A small contrastive audio-text model, trained from scratch: soap at rate 0.0027.
Rows from expert 10 of block 5 of the audio encoder, named by matrix and row number. Rows with one number belong to one neuron. Each number is 500 + 40 x the weight over its row's rms, rounded and kept within 0 to 999. All counts start at 0. Numbers have three digits each. After the name is the row's rms in percent of the matrix's.
# up: expert up (encoder.blocks.5.mlp.up, 16x80x160), inputs 0-53
# down: expert down (encoder.blocks.5.mlp.down, 16x160x80, transposed), outputs 0-53
up.0 090:516543488503539505479460489536503554502505567481508472469505495538521463383490473566501562520507485548411497442502470556487588509473454518474464511549503536469502
up.1 096:468511478515501506461461578490472476577480451506496502544502436409510512515515482536472476498516495560496527491464456483557508525507457492434491516500467465524517
up.2 100:478486485539580468487509481496586437540456480514567560512380494477471463599452498436544417593516498521521463483529490499525495472490531483506508509434476462530476
up.3 078:560518545484459544450486533445470525454460555497480507474473523559515560528577415487476523435486481466537560484501547526447548526458541440519511472372547492535489
up.4 103:490454518506511443480513528512510505501445525467448420492510450511503539439548596506453444519521565521434431589509538490587492511454501539493450536469522515504438
up.5 092:529429498559530428496501479499585499540474561477521477476494517474515420473490559519543544515533474511448487517461521493549533410554472476584506450456499541476475
up.6 103:505439475530490416460502430482522465461448521464460502567417519484485508487515613468489442490521552482515500422475499524457492440465419500477514477477539433512477
up.7 113:516473520434515517502480501501474464539494529525484444496559483457481481474556511468522473471577472466516497531536441551391489543498402468522461555520516503452514
up.8 109:536452506557469444499502507507509526469536463496506536478459591544482474515516478491442567500490471519559500416531498496534519507486507423500485484438504389434579
up.9 093:523524550540485501494584497450522480547472514538486526468468470401471533454524517561555429502506567551536508544494494552476576492527515465476516490474487449476467
up.10 093:562533492440474562526482486518560502492458529516643490531502486527504464481498498444463486557549479484480447462473490529534463482573528528431523545405479531517515
up.11 091:507539530521518489442503530523440477522436518529554496487518546441538505434491488544415498542438523510548479448549474460504579487469500589531507488470490466460476
up.12 105:505491573523436498489519501481539528490463507510502569525495505559525480478486423494531517495508540541449540470504451481558503492472485448527490518493519558462499
up.13 096:488501407436501540459468512541461546464566460526552574472529498481486514529504485471482501482524466532481567424547486577490516486459516464530469454474512503447438
up.14 095:535503498440509452469451480507545496520514475466520456437585440524494494512486459478496516508491518503535483622466488448523510500504535462484551532501477609440481
up.15 084:505459521478538547498473493498492502498476510509526472509513543506471488590518521521538510436554481540467499482521487389443497477406555479545507523518505468481426
up.16 097:485460476509528540487499490486565598494505441434516493476531505476542544538449517466514519505491499491525538482468479504563492472483527488515498487506520532569505
up.17 112:549548507513456504449500446450512398539446497472531528510505509538481466512554527530501420512550486556506560506488507459474465420492548529536490490564451514443436
up.18 106:512492499458505453554508511454524476542514514514561491508480524543485534439501502551474429452531484481480497541526489523470483522451439543460436534382444541480516
up.19 102:516436548485488546480472484530519523538570501509536519567552506447513431505432467506524504529551527477470494510524466536576529577527521504505538478474548513498434
up.20 104:547448455479499463493484437526468498457448490480477507492536468540558605473515504440455544527467470524486444478435525501468536488481526511569514482435444525472523
up.21 090:464432490460486413435520464534501495477552542465474498541450457481454509477467529501544528514515508419514505576447538470499505461513440460497431525476525479536483
up.22 105:417543455502541523529442569548477529547543440497538491407492411485390462495554483471470501514523580491468514514566474566510531516458528482440524495530478531471469
up.23 088:457523557533476504534471478558520490596449531541481553477454497536520528399528476500440510506489485491494484497429506513483562466490508486470523491504459474478484
up.24 104:416489515506476486455516515460488401521484482486469455578437455490450488594424462467521486463545482576539567563441441407534526484553435503518446538429478510524462
up.25 104:545523549480493429521450493519554567430474435443474546554564489561428543524531501524505475591426458544554536422507399495516520459478525468544462537476545481470564
up.26 097:527514558464500483538530495465492528500520462503463631454463450434452495466518508528458414457520539505482478475508494465550510507507510536448551464517518476441509
up.27 104:515503524527498539505506522544495537491490523550472435513521501521534487503504496471485486445478554554486532511559473542567528510514525551424587549516462482476589
up.28 094:529532542502439505488466482545518562451485407499514478518496459402480539523506554443489514566503473553447464515533501512599526557481477542480527453508577535535491
up.29 098:556537397544450522531530483489440485474568487504437463490567526445534445554507533547480537430497465546558558467514492462480494503496543537472542476541517467463458
up.30 131:524492529496498528507531512573516529465525550620467516492479444550526518499514491520428438480529487520478532529543434463520558541457501516465536517533439537497506
up.31 119:474584525481504496540498488527505479484510502491467500551487552434482473468473484523472470513519491455569560487538450448454524522510490474519477455520484515504539
up.32 100:497506460436509434445582457455453471526548473501541509453516500489526522574542477490534525486512520503594487456547555522586544472493513520518524523513528425468457
up.33 093:524492442524464501438449477456472531532479532545545525525520479500465512513545444484587555483461465501476549510437568580496519489460564555509409417466448550528520
up.34 110:515419531469503468487517514501545502499443455487582441542538543493481464484478548561533481464525552430535568481511530476558509535485500452528475489522518466491595
up.35 106:447587478500540502521492489473493457426578520470511512533486547485502478579566451440469519478483459530533523478466468550601485445543441563465476519489487454466568
up.36 091:499522510497517533586485515462488499438478488510486484510499497545540592493506473488568468480409555537489550534532447501411457446504466465497517513539495584536566
up.37 104:519513504499522449470521498560528541437455503447603438479482459508571509456528451545440568532439492576536462440509473492480490482509511528581454523537468476492547
up.38 125:510442477556476523529481512501511509488558517501435514511561442499545493464478490479514500555536493505519579472567519538526529510466518541504428518545468482548503
up.39 101:477507453578496476446555489464536510482502533535495469513612548500494449578494549460480492459506485528515535500457472553525510457503467505557489508516540502510458
up.40 113:458446516561457549525577419554460544481510486538489530481513554551466478509517485516525503551494445459511462546557472548441461532510433500450537521536426495494534
up.41 091:482523460502545478505467473550389498457493484506478526538503501425530491440536433509491560531507460472500576461561528458506484529527618495490541536407480576482470
up.42 094:580527488498511466526541550505447539552390436483517507518560466495444504503426552495496544527563517527473541532524497504573489577526468480479491459548480492564495
up.43 094:448519551543559503511442497483516462472485504539433463551526481432564473446500504438484514564514512484566521518464529523494463543525542535512492402447462514515546
up.44 091:508530463552506535489476517477541529506555548490432534448546489475474469581574506501505494509467503482549617500520513503488550438516492445499420463493522525503475
up.45 087:476513462500516391455514513513459453495507437512506541517485518468472545518468499489465506485605462471493457482431446473501488498476508515469469503477487458489501
up.46 086:453508539513492430480569540495488427495537484546478499544445507542480473496492561522492535472453502514465423511442518562504539505545569548492479498499570571511492
up.47 093:455448447419484490540531518544503496501405535422445537461557510458540446536464474490530539519546469557504515584469479542500519529502523457492512553481510512529557
up.48 102:543498465507539507525570541520570512485530537480556451429439443456554469548544517420576548486469526452527572463485505575534464434496512493516485467514496499500473
up.49 088:483519562490491520514509481486574436441468504437480488539490503524464466551482469519466451478479487560569588517472515444543406471511477440547433456479488503426540
up.50 095:552494403549548545514464451501492545519478498553420546519476482458460517390571484449484504489402517521547521470489467506538465498448545506443518460509477568471558
up.51 109:490519484505448492442471469546459503455506553377532513493506570518470470583555522480570486460516459531468486510554496527437482523551475476532543516481542504523451
up.52 095:506486458560509453419503482483449468493478514473544521586412502479497594525486449440516496509441460492495482459480418510507424500563473497556516515524551410566513
up.53 096:517494479477470467501583496583471451549494512470492554525585463468543491486448438519507513452456649541464485478490464535527555527521504494502493500499488434485442
up.54 107:516538561576414478518502432526507519475488521514480567474565534486472466495549496479514485497530556549529478445513498516504399469523497484524482470490468463516511
up.55 108:463486534472447471491521431505502521462483514550439540456537529486491463499405554538469459518467492524523515515597464524512476468462528468509470475437511486515490
up.56 110:482386476486508501554522420522539523550527462510484487471555516535449501567485478555467525492444517499430462485427452451531477498502496411491519477528610503471504
up.57 103:536471453526531521457535453564469607481505555533492657495507448510507565454485522508524488489475517549573507510577476560449516515456418523485572522561452511488398
up.58 105:507530390449521529487488542470494466555519425554464500598539498476442558609478471449508486491513531437437477521520478504460552502551501552494521518527571476471484
up.59 110:454460481537473495426464482520501570518499503467523548590468551516481452460500484486508493496460485506461483467490515493577466449477490491477523501567480523484423
up.60 085:503521489502502487513558505519579443486474568501472475517508512491551463493483504462465573514492507482483439466488584459508511519598502466532530476458514545420497
up.61 092:477532469476524504481580513492515515493505512411485548528547497478525506574498535539475526480480518475498459480457502572529516497529460412410554592504532534559431
up.62 101:550524525496437504508500492488549497538386472446485537476494489498484448536496495449496429501607523516540448485553458488558577508467477452514489487522477531499493
up.63 106:513450537476559518498565507530530522619558523510451454551473452502548495502523504535499504460586520520423518549536482446462470445482534548516561501509514508525493
up.64 092:448482552476546496473546515407488487530537513603454433480515540495497493438474452459419418477524480518470452549468511481524527458563496470491509509570516431548583
up.65 092:470474558513411524496460516450507521520532470518553471512462519452434472492446486426545432419464548525480500490484480506433493545563477527547477495545485519401547
up.66 118:438480449492508488495505457503478410475496444463589447503563457520518488482551437514512553464492539393465470507528488457435562492537461450600465478479483518489500
up.67 108:501408433506471462549536525433496564509512538529446497526489487525432494521485519519465524422481569458406458488532496472522547503406499470498504505468461507516527
up.68 092:468479439468511527452489595470416572520520494482500537480489532545523494526495469396513429528497535436509514471535475495441482530522497577589489535453507527423437
up.69 096:465468541531489505476425452510469446462428453434510475478525491453454484520467494451553528426574488505472500470461546498527515589523525503502510470507530540470567
up.70 088:531418496426520524540483550510507490531493482583494438511517477558573530464451530420482523531536482405534455415498508488487518509500443538498551577474497467487594
up.71 082:495505407502471526478508484494520459526497514487525507515482474338478550488541505539570425544474560489465529536490485493485518512526499466475502556536515483448501
up.72 086:504410510457512467496524456441474482556474459516478493467508479495550429526481545540567463469507542506527486463598458485424515482498502505512502492436496541553436
up.73 100:498539552492497494508447445534554480502534493525537574533545496502579536446479465512539537512459494522563500554572488496503439450493526502499516562520491439551439
up.74 112:499503539520516522483512553499491534561450548514538469448453487495436380416546461458519477504455479524507514518469482424466509549500456511509504521487439488490470
up.75 100:501508441465578458548462534559496586457513419504495449539525441548413428593568531515473514483458454466440506552565515480489475492475553463514486501546502540512535
up.76 119:556501554562489487491451588485445520455540522427460503447473451536498409474469508489546530475504531507555468448509487521491491450496421447538485441497598467486551
up.77 100:480500471529481569509554495479444489495462525535506504543452538498478521526494573472567402478452552470524500522586516477485453464493532520449536494551489491502427
up.78 084:464497486478454527549487440481553613498542477519510477564490495516501523413491517607556465520527416469510499566488532468608525588533543526533503498515533497462517
up.79 105:520492616525448518474540497494535517497505537507574600507457466488567457523500458551458497535477615539579505466492545498520559488466505498476424423496518529494526
down.0 100:523500515430511507507552508487429464548501450501449503416541493521492478456468476384545477482520444517439509523506501512545491454502489507556449523494434476493528
down.1 087:528521517556501556602527487480492494467463443507543457546561521483471478492529482529463526538509516569506468534542525536539518448512472496487517547509543473463540
down.2 112:510542523558486454514532555497530470494517448485469486478503498550487534507492506600481493528450523507446469419416523518539537498478506423525461568603514486421514
down.3 109:546472529505503536584554453513414479573508466470493489516497489504542559521538523523456565483466454495398517440439507500504444504495483509546525486599488470547526
down.4 098:515520513498418499531565515474521503533525458388481596551536493491529510429554510473463511525447510558420487499447544503465563533485561484511462533531463481538622
down.5 103:510544533494526453506512457487521514464566574537452484519460464589459502532511529526470418518477483531595504500532509502537488501453531535469488481454601515467467
down.6 089:502466512521506436475488584517467523518523462471490484522444498554518520445500555550399571435445544526495443479578544506533556512525494501473510514534545515524553
down.7 110:435473480475477470476536518537500549463515479458536602447505507438463385479525490479561563537464536533441575409443468476494504492470553526509467500450499549480464
down.8 106:488467476471459477493460487529494441445594546482500451569511550520416461495540498526444561483532544529511496475469509560521519487426465517475513480479512439531488
down.9 091:489485515531488482494474484488533562458516436523443511545459478567506514538541560407531478498525390489525502513537450544524459556516483498539580546540509521539488
down.10 097:556532491565502405490467549580536454470424522507552540520464436521442479451459465546459499465457513539460516490546539505538473485528482542458476497523468533547511
down.11 092:495510546483531524484511431485512553496494531470446516486533461568479588499422499480488509499523521438579457521486483507461534490527517454539550441562534505499491
down.12 094:572462627487523492523520512532494516519536529474491441529537482449442464499423443430551483556452561552531525465513508475464506478521498486471528531480509489465439
down.13 123:490498552552527515553474501536479513505489520513457422488549510410502504488514513502553543537459491478448429573551588483529507551510538574565461487474549501525452
down.14 098:467517521581568497443551515532505574519625566558478552488488495519491504501531460515528485568523480569516551463463466469487502555531522492488544506490496503515459
down.15 095:403466484528569518481522502529472543498416497506497483483535434493504449569506504486499418516543517517528563466509444454521484560499562445551505504476549476494500
down.16 094:438477503516451584408506533518486493476513488543574493512479500523515475466490546551496516494436488467466514503551530423503437506510514510593570556447461557529486
down.17 106:483478488492522522506496441469461510468490508484477483489501509524528487520482516438491556522509479466529456502555482452503475559456478495480451513435537469465473
down.18 091:522534488547458494484498455408515506529496458532497455506538504489528464495553450494520493497522435496457474511467448546492580559493482525473421428555438475573469
down.19 116:471437495534511510560531504552471530489545549435502530534513468519498500544465544508542489467533485569536532563433528415482478554498497553504568442494513503480613
down.20 098:459509489521537503489498572560559537574539451483543517563457511558479495490403559504487445483541580440509485473486492495528407539516540548591444456557485529525541
down.21 105:467514433537491495494479545537597537584490530529550391518497456438423470415451490514562503505585599465528544497534498463478513528483470480541475412450517548454549
down.22 103:490543590524489510530465429457578502523423394473493477486502535485489530542519529545535528470452467431480552558437496532533535439510474564458502484430541441481571
down.23 108:455522483498482518515562509458486536569418486466431460547536464651477513451600489413516495509474407535484515549508519515559449435493520553551570532500496494437499
down.24 107:551529597508448498494503480523464516417541511510471501531539542490500442513463437579446527513451488483522465540463561425475510462454503406466515576519601547509518
down.25 106:442534537524597627542478516528468459501491526480553473502540546476472496555540495509521444494495503467479436586494580521502583532499501517505480547528523540590496
down.26 088:533472524523578519467482476482503524486450467505498428458497475467555454499530455568503451499510528526523511441455511443420449474544536503483531529498519404555521
down.27 091:484443500541483527516517528506560588478523439449456577505476545515520490505540537526518482502545495593490459449497587577494423466515547494470500577498444566581469
down.28 107:501492565567543620556469440523506483441487519495491518502507445464478528514502486538511562541538509467545504553458537522462458426508498552487492455534503485536580
down.29 102:552434491511384474513507531501612499442443537568405511485481532553519516549495468446488464491580471518483585466516479505484506501596414551495550522434484515435459
down.30 123:472495527515495455521557517459563559507478497435517465510399492528507524482571530570476450478524446551509586501489588537466507504516472541519543496510539471455462
down.31 122:526513535501490470545402516509509436514507510569449521517519591560389494499500480538511501500532512489516484468532493503456488504499437527527467503493476508564562
down.32 094:456474478458509475471458532531438540523457508485453497442545406485522554534509496597524506502529475493475471550474541496514465501488472515528511461491543469465496
down.33 106:497493421601495481496526475531435533477529496490460448480500546451534515488464483550555497524515504453495460467521509531455522433491555487487508455483464523514540
down.34 105:565460509472500539458466476510491517549516527482508584503453534506447496511569453502474505532530468386554466548527453517537546511483502551442534452476562492450525
down.35 103:513500485492512470510500489519559530513459463443478382529484458514486462540510492517519499544490505518500414494537479503477504608512527527539482456446413478481523
down.36 102:501482520472508455492530472505518474461497464518513520527522499337500487509487447566530460517573619510525483473503399510443506556509524486468449529452525501471484
down.37 083:461541491492480434468483530543501453476496490523617534538515482505490568492537465464475452448564556559543411542466484538549427534499594486515464501491526506515467
down.38 115:495486429514469552539511512465433506534496549535435460556504516494501536472518470506503523434461447478485456494470504501490499515535593471514503507505485527418511
down.39 103:494474452403530477512483487492443461518543492531519579506476453497487493539510525527492541554447467442519396525548453529474445499548468509525530494519486480468546
down.40 096:484483502464527494524460512476486447462476468549552447530548585511421568533535569538567449452582592519505457440499509538489468475521490489537532555442466561549516
down.41 093:522568527488473463505556560551537524458421545534473469499472505502468567443467473513504528500531469454457594517430529443523476490530491449512503553568548534443482
down.42 107:549501464503442528492400451574479466544533522522554510533464480474537510465547528528533497466521469447518544491483519531522457502438580538471469474456448385536559
down.43 090:468583508498468452483537495490501572516487493521475510548530574466502478506503591563524484478581561456493566459475523522535494432491486461571495460551458508470450
down.44 102:513481566484492514553504558440395513489558498539508495483464542470512538515514512522475545558424472444516468444540422493469572511503542448445500530462502476454507
down.45 108:530548472509566513534556481516483484483583429482461508463465582523473576527491536547451491509588502566528490492510453517449543521440473534502488516528532487493593
down.46 106:458441522522501524531574522541556493509489504481530473482508508518547484541500539494501422477492455545491558532395536435510459502476563496479527526487530440534582
down.47 102:468500410596485507534448535512466470479492528480511522486457478496490432551404493464561499487489418509512490469518475497555501486459472424494420471501514514499529
down.48 096:475547429506497481554431540492394534481458490487537526516416476478479445468553443531536507439494491542438401523500451572374499508466530551503507484512525495410481
down.49 098:552473520535423444527480547537508489501460507395519531576543519563513414488545460483461514548451492468520494540486518468495528464477463487520455541415507431581475
down.50 090:502510411478546534464496532465474490522484470459465541525485598477543439442460450475440477554543541535512546527514557515458560485501403511432521453483480549474456
down.51 102:488572556519485481502506476450542478501476465535476470462476558512517589498492512509531508539475447542530491494549542536560500436494459513528461532440577544489484
down.52 090:451508432487472564444499481489552471500517468543527401450551557449508537483502535481497527489495480464538459557490550504538453493520493427558548485426504423451461
down.53 089:432530504565494526469493515525477532499514504492626429574451475494475547515452466435497541521497488450451546564523501522418580467498504478524497541568487453430523
down.54 102:503481510470517461480464511428525502520449487562532461441495507477614522489525529560543478445483477458560505508473453482534490559525510438485438426543529494429464
down.55 098:447549604559480508538412491460500465487500525499459502541451537438535520496516468485526554520481461494525449494480518503466503458497505450515506522598486527521497
down.56 097:484427447450525492533537552558485535531525492471518482410524451483495520549487465462528588470461519506512539453508466456483489483502461515494479456521437488569524
down.57 104:505401454483472516465443462412551488486521459496472354488560494555485499508461523492484516479474576453560504464525515540456517469518508477515571595445514476493478
down.58 105:536512503474512515447494527607507526476482499453494477471513513612440479548480480514458449560484539530407493513473467478435574445520498480558512451586502530540542
down.59 103:501511454463437476451479461493497471489486496511498457508472477458491501436494475500532490528564553451563491528571557599456497542486488440534481525488487526500561
down.60 090:421468465536537505557478488550478505489521570539556491536473492482503465517462518415545505449569514439461458547508511439457483476582549502465550521500506575556466
down.61 097:461487486517464515512522448498496484536504565522550435493510470484477520489525571461477591564431494543493557485514514553474424571512522414498499509531467456451478
down.62 104:498507526507518478536540463449501554471487493522453499521498545545434496505528506441419536547390542530554532465551434531584514528543499458474446486536532497477488
down.63 093:482472463479550486480460530439453502540454526441458609525466400489515440511530495514441523526446568539436472546481445441505545546529469534529529511522509503503524
down.64 086:481522476480546487419513474535468567504492514439552539527546486430491459480461423509507492499471614427504445516548467515541514509473476530444453521486499495533481
down.65 092:522495577455460472467580489495480526437486524572474529429500523410527440554478510515483547549507471389528495470526484469509502388570516480568466495479526543500407
down.66 092:517572489445511463511507449559524535506543498546501506374438460513465551436506478514474459584508553412524518503489394482525545473536531499543477419545549476426426
down.67 100:511500496448461505486517524496456503476502533452467525525486488538533489512485453415479474437499478502495468493487518566463480473430541479469463457512465415485517
down.68 091:445540493513472446468468493537498505477488496514503480472552567457451480516479513501419519562463548403567541563430536464499511440547476483567538542575510459541513
down.69 092:511515519465507565556488480459550488440499532526519541466446530489468535515538509412508548550488497432409544535566575456499554454555500583500468456508555509481439
down.70 095:496494468513502511559519467492450468480557471492536606489506518494439517474528455534456544515528475513410482535504515521499472480469517520540528561606545471487435
down.71 088:527422444456490478534537539565468506518657525541513446560510498550450444464463498543489513482546485528468564461485554513435522528448522495506530515492511513462515
down.72 082:543553527576539522460509498441513542445527566455490471465470485453539470511508566487525471489529489496482501446508483458478561501489463457507535524522534518430503
down.73 094:501464523505458446559539501498483505524517548507547466474512434488509551512510468543560491409474564476578461462382449476567461552441534449497555584473524501447461
down.74 107:499540532446514482508478494532467457536424450481556518460489520476465455481531537449558521545574473561509476525564459425562512503471508441495544434534508511506547
down.75 101:566523539472589540442440475484534489529505562457518523482568440511487515485498546482529463469448503429479558527489482594532486507536463468424486497469547477466490
down.76 122:432505409497556580543522523535557524500503488529474535461490478490569454531540460503474479505465464475483484479530482503465502520519533471466514524546442468589431
down.77 097:448506515456500460489518548496546504448488562495542555510491494506591549498482477513496488507426452481445487516508514371555471533449519461497555559480485552495470
down.78 090:535453474456473561522525464515451411509578499419492528542494498461547473512485530475541483459487472473577540473524464457471544481480481520510565491528453591553458
down.79 090:523583461512526543433509534509395465514508462508540440469475463520462506513528466488495523506429461522532503453517539481465482530485486546461448439507501510481485